python train.py --model="image classifier" --dataset="pictures of board games with random positions, seen at a slant" --train_examples=195000 --image_size=64 --crop_scale_min=1 --horizontal_flip=false --targets=["game"] --num_classes=6 --arch="vit" --norm="layernorm" --norm_position="res_post" --hidden_act="gelu_tanh" --mlp_ratio=6 --head_dim=32 --fused_qkv=false --bias="none" --qk_norm=false --parallel_block=false --inner_norm=false --drop_path=0.1 --patch_size=[4, 4] --conv_stem=true --layers=12 --width=160 --positions="learned" --pooling="class_token" --loss="cross_entropy" --init="kaiming_normal" --optimizer="muon" --muon_scale="original" --learning_rate=0.031 --momentum=0.95 --nesterov=false --orthogonalizer="newton_schulz_5" --adamw_lr_other_params=0.0011 --max_grad_norm=1.0 --max_steps=9300 --batch_size=128 --epochs=6.1 --lr_schedule="cosine" --final_lr_fraction=0 --warmup_steps=460 --weight_decay=0.01 --adamw_weight_decay_other_params=0.05
Rows from block 5 of a small image classifier, named by matrix and row number. Rows with one number belong to one neuron. Each number is 200 + 40 x the weight over its row's rms, rounded and kept within 0 to 999. All counts start at 0.
After each neuron's rows are labels from the 100 images, of 14976, where the neuron reaches its highest value: "top examples" is what is common among them; "patch colour" is the nearest of a few named colours to the mean colour under the peak. Only what is clearly more common there than usual is listed. The data: pictures of board games with random positions, seen at a slant. In brackets: how many of the 100, against the usual share in percent.
# fc1: MLP up (model.blocks.5.mlp.fc1.weight, 960x160), inputs 108-159
# fc2: MLP down (model.blocks.5.mlp.fc2.weight, 160x960, transposed), outputs 108-159

fc1.619,219,181,198,142,199,171,198,145,177,197,153,163,215,183,184,211,284,180,147,252,267,234,152,184,180,265,139,133,142,163,194,195,191,166,206,194,213,208,232,142,217,241,176,221,203,199,141,255,186,229,210,171
fc2.619,122,232,163,181,169,215,278,204,136,248,239,114,205,187,195,189,205,226,241,207,182,188,186,166,215,175,141,200,187,199,221,170,256,181,198,135,253,272,246,287,148,194,208,185,249,195,158,244,173,171,227,222
top examples: discs in an upright rack (99 vs 16.4)
patch colour: blue (66 vs 4.5)

fc1.129,241,193,182,192,207,206,123,192,173,172,233,136,162,190,280,269,153,198,203,207,246,232,190,159,286,202,128,127,228,196,161,166,166,289,256,153,197,187,210,141,223,245,208,153,244,160,204,199,237,195,144,256
fc2.129,167,217,219,141,116,215,167,168,222,144,239,192,210,212,208,173,259,198,307,139,219,205,152,285,207,209,268,245,170,130,200,146,213,173,256,214,265,194,132,182,208,215,187,242,217,214,204,149,155,294,159,161
top examples: noughts and crosses (90 vs 16.9); second side has more (90 vs 45.4); nearly empty (67 vs 34.3)
patch colour: grey (64 vs 38.1)

fc1.643,124,241,171,268,189,211,137,190,186,234,182,191,236,141,198,182,180,147,167,237,179,106,268,195,200,214,186,199,176,160,219,226,196,211,195,195,220,228,225,189,163,218,222,230,151,160,253,159,218,227,233,297
fc2.643,114,211,213,198,216,204,160,229,236,243,203,215,195,266,202,177,113,159,154,146,218,167,142,227,200,214,153,136,185,200,192,225,209,208,132,192,151,252,266,238,182,192,185,187,225,258,209,210,212,200,235,172
top examples: discs on a green board (99 vs 16.9)
patch colour: grey (68 vs 38.1)

fc1.569,223,218,177,135,242,205,179,225,201,275,137,249,222,170,220,181,164,230,227,193,246,204,172,271,190,197,137,228,213,197,182,153,173,165,198,170,117,197,207,165,223,280,200,212,201,187,209,154,217,203,178,216
fc2.569,221,180,190,240,157,164,248,166,130,224,224,234,264,160,181,180,218,247,212,201,196,235,161,184,231,209,198,206,185,178,229,236,199,221,212,160,282,170,227,252,244,136,235,153,171,206,242,224,148,194,186,194
top examples: discs in an upright rack (99 vs 16.4)
patch colour: red (52 vs 1.1); brown (44 vs 16.4)

fc1.456,182,176,172,200,210,180,185,238,165,195,219,151,145,164,287,149,239,191,208,232,222,200,204,196,198,184,206,186,235,173,187,182,170,243,138,154,204,219,140,193,220,210,241,239,153,282,148,240,207,194,258,214
fc2.456,213,246,242,221,215,150,214,233,211,234,208,236,203,295,176,243,193,230,161,247,201,210,153,208,208,190,188,131,163,213,255,231,241,201,225,151,227,162,215,152,201,213,158,207,230,240,218,213,139,167,209,145
top examples: discs on a green board (53 vs 16.9); digit grid (35 vs 16.4)
patch colour: green (74 vs 7.6)

fc1.641,177,195,154,181,255,174,212,245,165,165,223,232,161,185,121,159,204,167,121,228,233,149,210,242,183,167,249,155,146,320,141,226,217,235,214,185,169,221,228,219,262,245,183,265,173,186,276,179,173,163,185,227
fc2.641,177,201,189,165,170,176,207,159,237,184,183,187,190,168,177,205,263,259,191,237,257,208,158,202,190,262,218,177,199,180,208,165,223,164,226,178,214,117,226,178,171,160,159,229,216,136,257,218,277,182,174,166
top examples: stones on a line grid (100 vs 16.8)
patch colour: brown (98 vs 16.4)

fc1.56,102,148,274,194,209,119,239,215,175,135,202,161,160,235,244,227,260,214,214,261,160,164,241,201,193,191,184,259,197,206,209,227,114,235,228,222,150,228,172,81,198,227,214,229,234,221,218,173,182,179,234,246
fc2.56,156,233,190,267,278,184,251,227,167,189,226,191,221,198,184,217,94,243,134,222,210,248,242,259,118,142,154,171,254,289,167,150,191,201,199,244,185,197,141,218,193,198,171,177,245,221,171,175,136,158,164,187
top examples: discs on a green board (100 vs 16.9); nearly empty (65 vs 34.3)
patch colour: grey (67 vs 38.1)

fc1.653,201,263,165,213,163,213,197,183,186,177,225,158,247,161,254,229,123,161,272,149,166,161,162,250,220,164,250,237,254,212,221,160,225,224,173,196,251,225,197,156,202,181,199,149,133,114,220,207,298,173,220,156
fc2.653,180,211,243,200,199,198,260,205,145,115,216,184,189,277,220,168,195,216,134,164,216,185,179,115,203,158,146,232,134,214,139,270,214,191,186,230,194,187,226,226,227,184,109,276,142,236,181,268,162,216,149,218
top examples: discs in an upright rack (100 vs 16.4)
patch colour: pink (41 vs 14.4)

fc1.112,166,198,148,205,274,199,291,240,247,209,273,188,258,131,254,116,232,165,197,188,202,284,209,206,217,123,191,227,247,250,143,195,295,227,227,169,176,221,185,243,272,199,237,223,209,227,126,215,229,165,220,196
fc2.112,171,175,254,164,185,258,173,129,258,193,165,224,204,175,160,170,238,198,187,180,154,68,217,141,143,209,177,268,240,183,210,193,129,176,169,172,226,222,191,257,211,201,193,180,159,184,220,212,220,136,82,232
top examples: discs in an upright rack (51 vs 16.4); digit grid (49 vs 16.4)
patch colour: red (51 vs 1.1)

fc1.14,225,216,221,200,238,277,213,239,179,233,99,171,182,207,234,187,244,204,133,268,222,129,168,234,162,263,191,211,264,229,241,233,266,176,124,139,226,250,199,174,173,180,221,249,129,238,160,190,149,188,101,259
fc2.14,128,187,177,172,191,183,147,204,297,215,215,137,170,286,184,239,207,194,282,161,154,179,247,227,247,183,221,165,188,208,185,200,122,200,237,210,120,197,216,182,215,218,200,220,306,164,206,155,195,179,247,234
top examples: stones on a line grid (63 vs 16.8); discs on a green board (37 vs 16.9)
patch colour: brown (39 vs 16.4)

fc1.403,159,149,194,240,260,231,135,191,187,219,201,222,196,247,191,224,177,193,145,202,223,153,194,226,231,187,154,178,142,198,188,237,256,171,217,200,231,204,209,176,225,189,169,189,192,190,152,203,245,221,144,194
fc2.403,122,270,257,124,196,165,252,246,221,232,158,118,203,168,130,298,173,169,195,239,223,272,177,116,201,215,118,171,140,221,162,226,231,244,154,147,230,223,189,145,263,211,213,266,205,195,188,255,200,172,179,215
top examples: discs in an upright rack (94 vs 16.4); nearly empty (76 vs 34.3); second side has more (72 vs 45.4)
patch colour: blue (59 vs 4.5)

fc1.737,192,207,261,148,155,229,218,136,242,174,219,181,182,239,214,202,185,196,190,225,178,168,183,147,230,282,193,143,140,122,191,179,135,166,151,218,264,215,175,213,211,240,241,199,287,222,187,245,170,161,202,194
fc2.737,166,209,135,224,168,177,201,254,174,178,192,157,225,244,226,184,273,148,193,137,157,214,162,224,236,177,271,237,240,189,221,254,188,183,222,173,231,215,237,159,275,198,135,221,163,171,154,245,244,291,229,192
top examples: noughts and crosses (57 vs 16.9); digit grid (42 vs 16.4)
patch colour: pink (36 vs 14.4); white (32 vs 6.4)

fc1.332,261,138,224,257,151,191,254,268,119,221,168,229,183,148,177,183,206,137,213,206,186,237,148,275,187,178,189,175,231,163,237,265,139,176,236,124,213,168,274,176,239,233,209,176,199,225,253,249,179,188,207,196
fc2.332,225,247,209,186,290,246,236,181,172,229,197,168,237,179,222,267,266,184,175,197,183,228,255,211,253,211,178,179,160,301,154,158,233,188,110,280,115,192,214,252,195,208,219,226,191,213,227,189,142,253,245,127
top examples: discs on a green board (100 vs 16.9)
patch colour: green (34 vs 7.6)

fc1.628,189,235,110,235,136,225,142,194,188,193,183,143,201,207,202,232,206,208,234,295,203,204,228,188,201,175,237,143,237,279,188,253,223,227,224,224,187,209,191,207,214,260,206,161,172,181,122,198,200,167,168,228
fc2.628,190,161,208,187,196,222,211,173,192,174,153,195,193,242,233,261,218,220,271,155,160,222,170,232,227,209,166,253,175,163,217,199,181,140,164,121,228,172,155,154,294,220,207,270,250,155,229,208,162,205,220,184
top examples: noughts and crosses (44 vs 16.9)
patch colour: red (25 vs 1.1)

fc1.251,230,239,178,257,232,206,314,243,161,174,185,165,171,173,234,191,121,237,263,245,214,159,166,196,209,221,177,199,146,249,200,241,171,176,234,236,170,178,133,297,248,170,168,219,148,260,205,185,252,143,194,271
fc2.251,301,126,286,207,115,170,225,135,259,224,228,210,243,248,201,249,221,153,185,218,194,190,196,164,209,230,146,218,127,224,233,199,239,175,140,129,170,207,206,206,266,256,278,244,208,130,256,223,221,246,199,203
top examples: noughts and crosses (77 vs 16.9)
patch colour: red (36 vs 1.1)

fc1.637,190,228,143,213,262,189,234,194,148,176,240,247,267,212,256,200,179,203,218,287,196,153,175,212,291,216,235,201,194,171,258,177,201,272,199,128,203,182,167,222,264,257,151,164,243,174,198,226,196,155,176,202
fc2.637,144,206,201,187,177,200,165,285,232,297,225,216,130,201,233,177,149,241,231,204,190,215,158,154,130,239,205,228,300,222,228,228,202,174,229,161,258,148,238,154,121,184,207,207,205,206,178,149,215,242,162,165
top examples: discs in an upright rack (97 vs 16.4)
patch colour: grey (93 vs 38.1)

fc1.124,237,199,197,193,166,170,176,203,264,197,238,165,147,166,182,204,182,145,294,143,179,150,157,155,91,187,210,226,144,167,217,192,175,221,221,128,190,198,193,260,180,193,230,237,221,194,191,118,228,147,211,171
fc2.124,163,187,174,195,191,216,220,188,138,177,227,230,212,244,203,187,223,204,143,164,162,225,262,230,251,220,166,194,251,182,144,107,239,223,263,272,227,205,203,170,244,232,145,193,202,228,152,217,238,227,250,201
top examples: discs in an upright rack (66 vs 16.4)
patch colour: red (66 vs 1.1)

fc1.95,238,221,165,203,149,134,206,232,207,252,213,118,169,164,180,153,184,280,188,198,170,179,293,197,248,177,160,158,217,199,169,259,169,202,187,239,145,213,204,187,236,214,231,196,224,196,281,226,169,184,231,237
fc2.95,201,187,281,222,225,177,128,227,223,203,177,236,203,243,248,233,246,187,135,231,231,264,246,190,203,188,217,239,171,210,211,218,227,172,281,217,260,205,190,200,215,167,235,221,190,200,236,133,174,205,192,197
top examples: stones on a line grid (81 vs 16.8)
patch colour: brown (68 vs 16.4)

fc1.126,189,220,226,198,208,203,115,253,196,227,258,260,168,177,168,241,207,213,122,178,176,194,195,199,171,160,193,209,178,210,135,184,164,214,156,213,209,198,209,178,176,149,238,156,111,239,267,193,198,135,142,253
fc2.126,197,141,146,160,234,199,197,230,197,186,202,249,269,183,197,255,148,173,207,208,204,266,198,212,180,157,158,206,260,148,197,156,146,143,142,152,227,186,179,202,209,222,147,164,220,199,147,188,218,242,147,182
top examples: discs on a green board (83 vs 16.9)
patch colour: green (52 vs 7.6)

fc1.39,130,198,195,199,209,197,181,231,195,206,253,216,199,207,219,139,278,172,248,165,174,217,221,228,260,250,348,186,127,166,123,224,223,227,148,185,221,161,93,267,173,140,202,176,215,204,193,242,209,166,191,198
fc2.39,240,247,234,190,191,229,249,282,166,174,223,195,207,259,131,191,154,173,209,232,165,164,190,159,173,206,199,215,287,145,222,186,115,184,205,128,155,190,231,175,280,132,261,195,147,251,209,122,181,225,172,238
top examples: noughts and crosses (76 vs 16.9); second side has more (76 vs 45.4); nearly empty (63 vs 34.3)
patch colour: grey (67 vs 38.1)

fc1.119,164,175,197,212,199,167,236,241,170,199,227,175,248,199,207,191,169,222,230,221,192,224,224,117,209,169,204,232,286,206,187,166,35,169,228,158,165,215,208,218,124,259,193,274,264,195,112,264,193,191,176,251
fc2.119,199,186,244,169,238,176,192,230,209,162,212,178,270,189,161,208,289,244,203,210,163,196,164,244,144,213,160,286,192,184,175,211,196,225,186,203,218,171,184,138,135,244,187,195,280,164,187,168,213,155,127,263
top examples: discs on a green board (100 vs 16.9)
patch colour: grey (76 vs 38.1)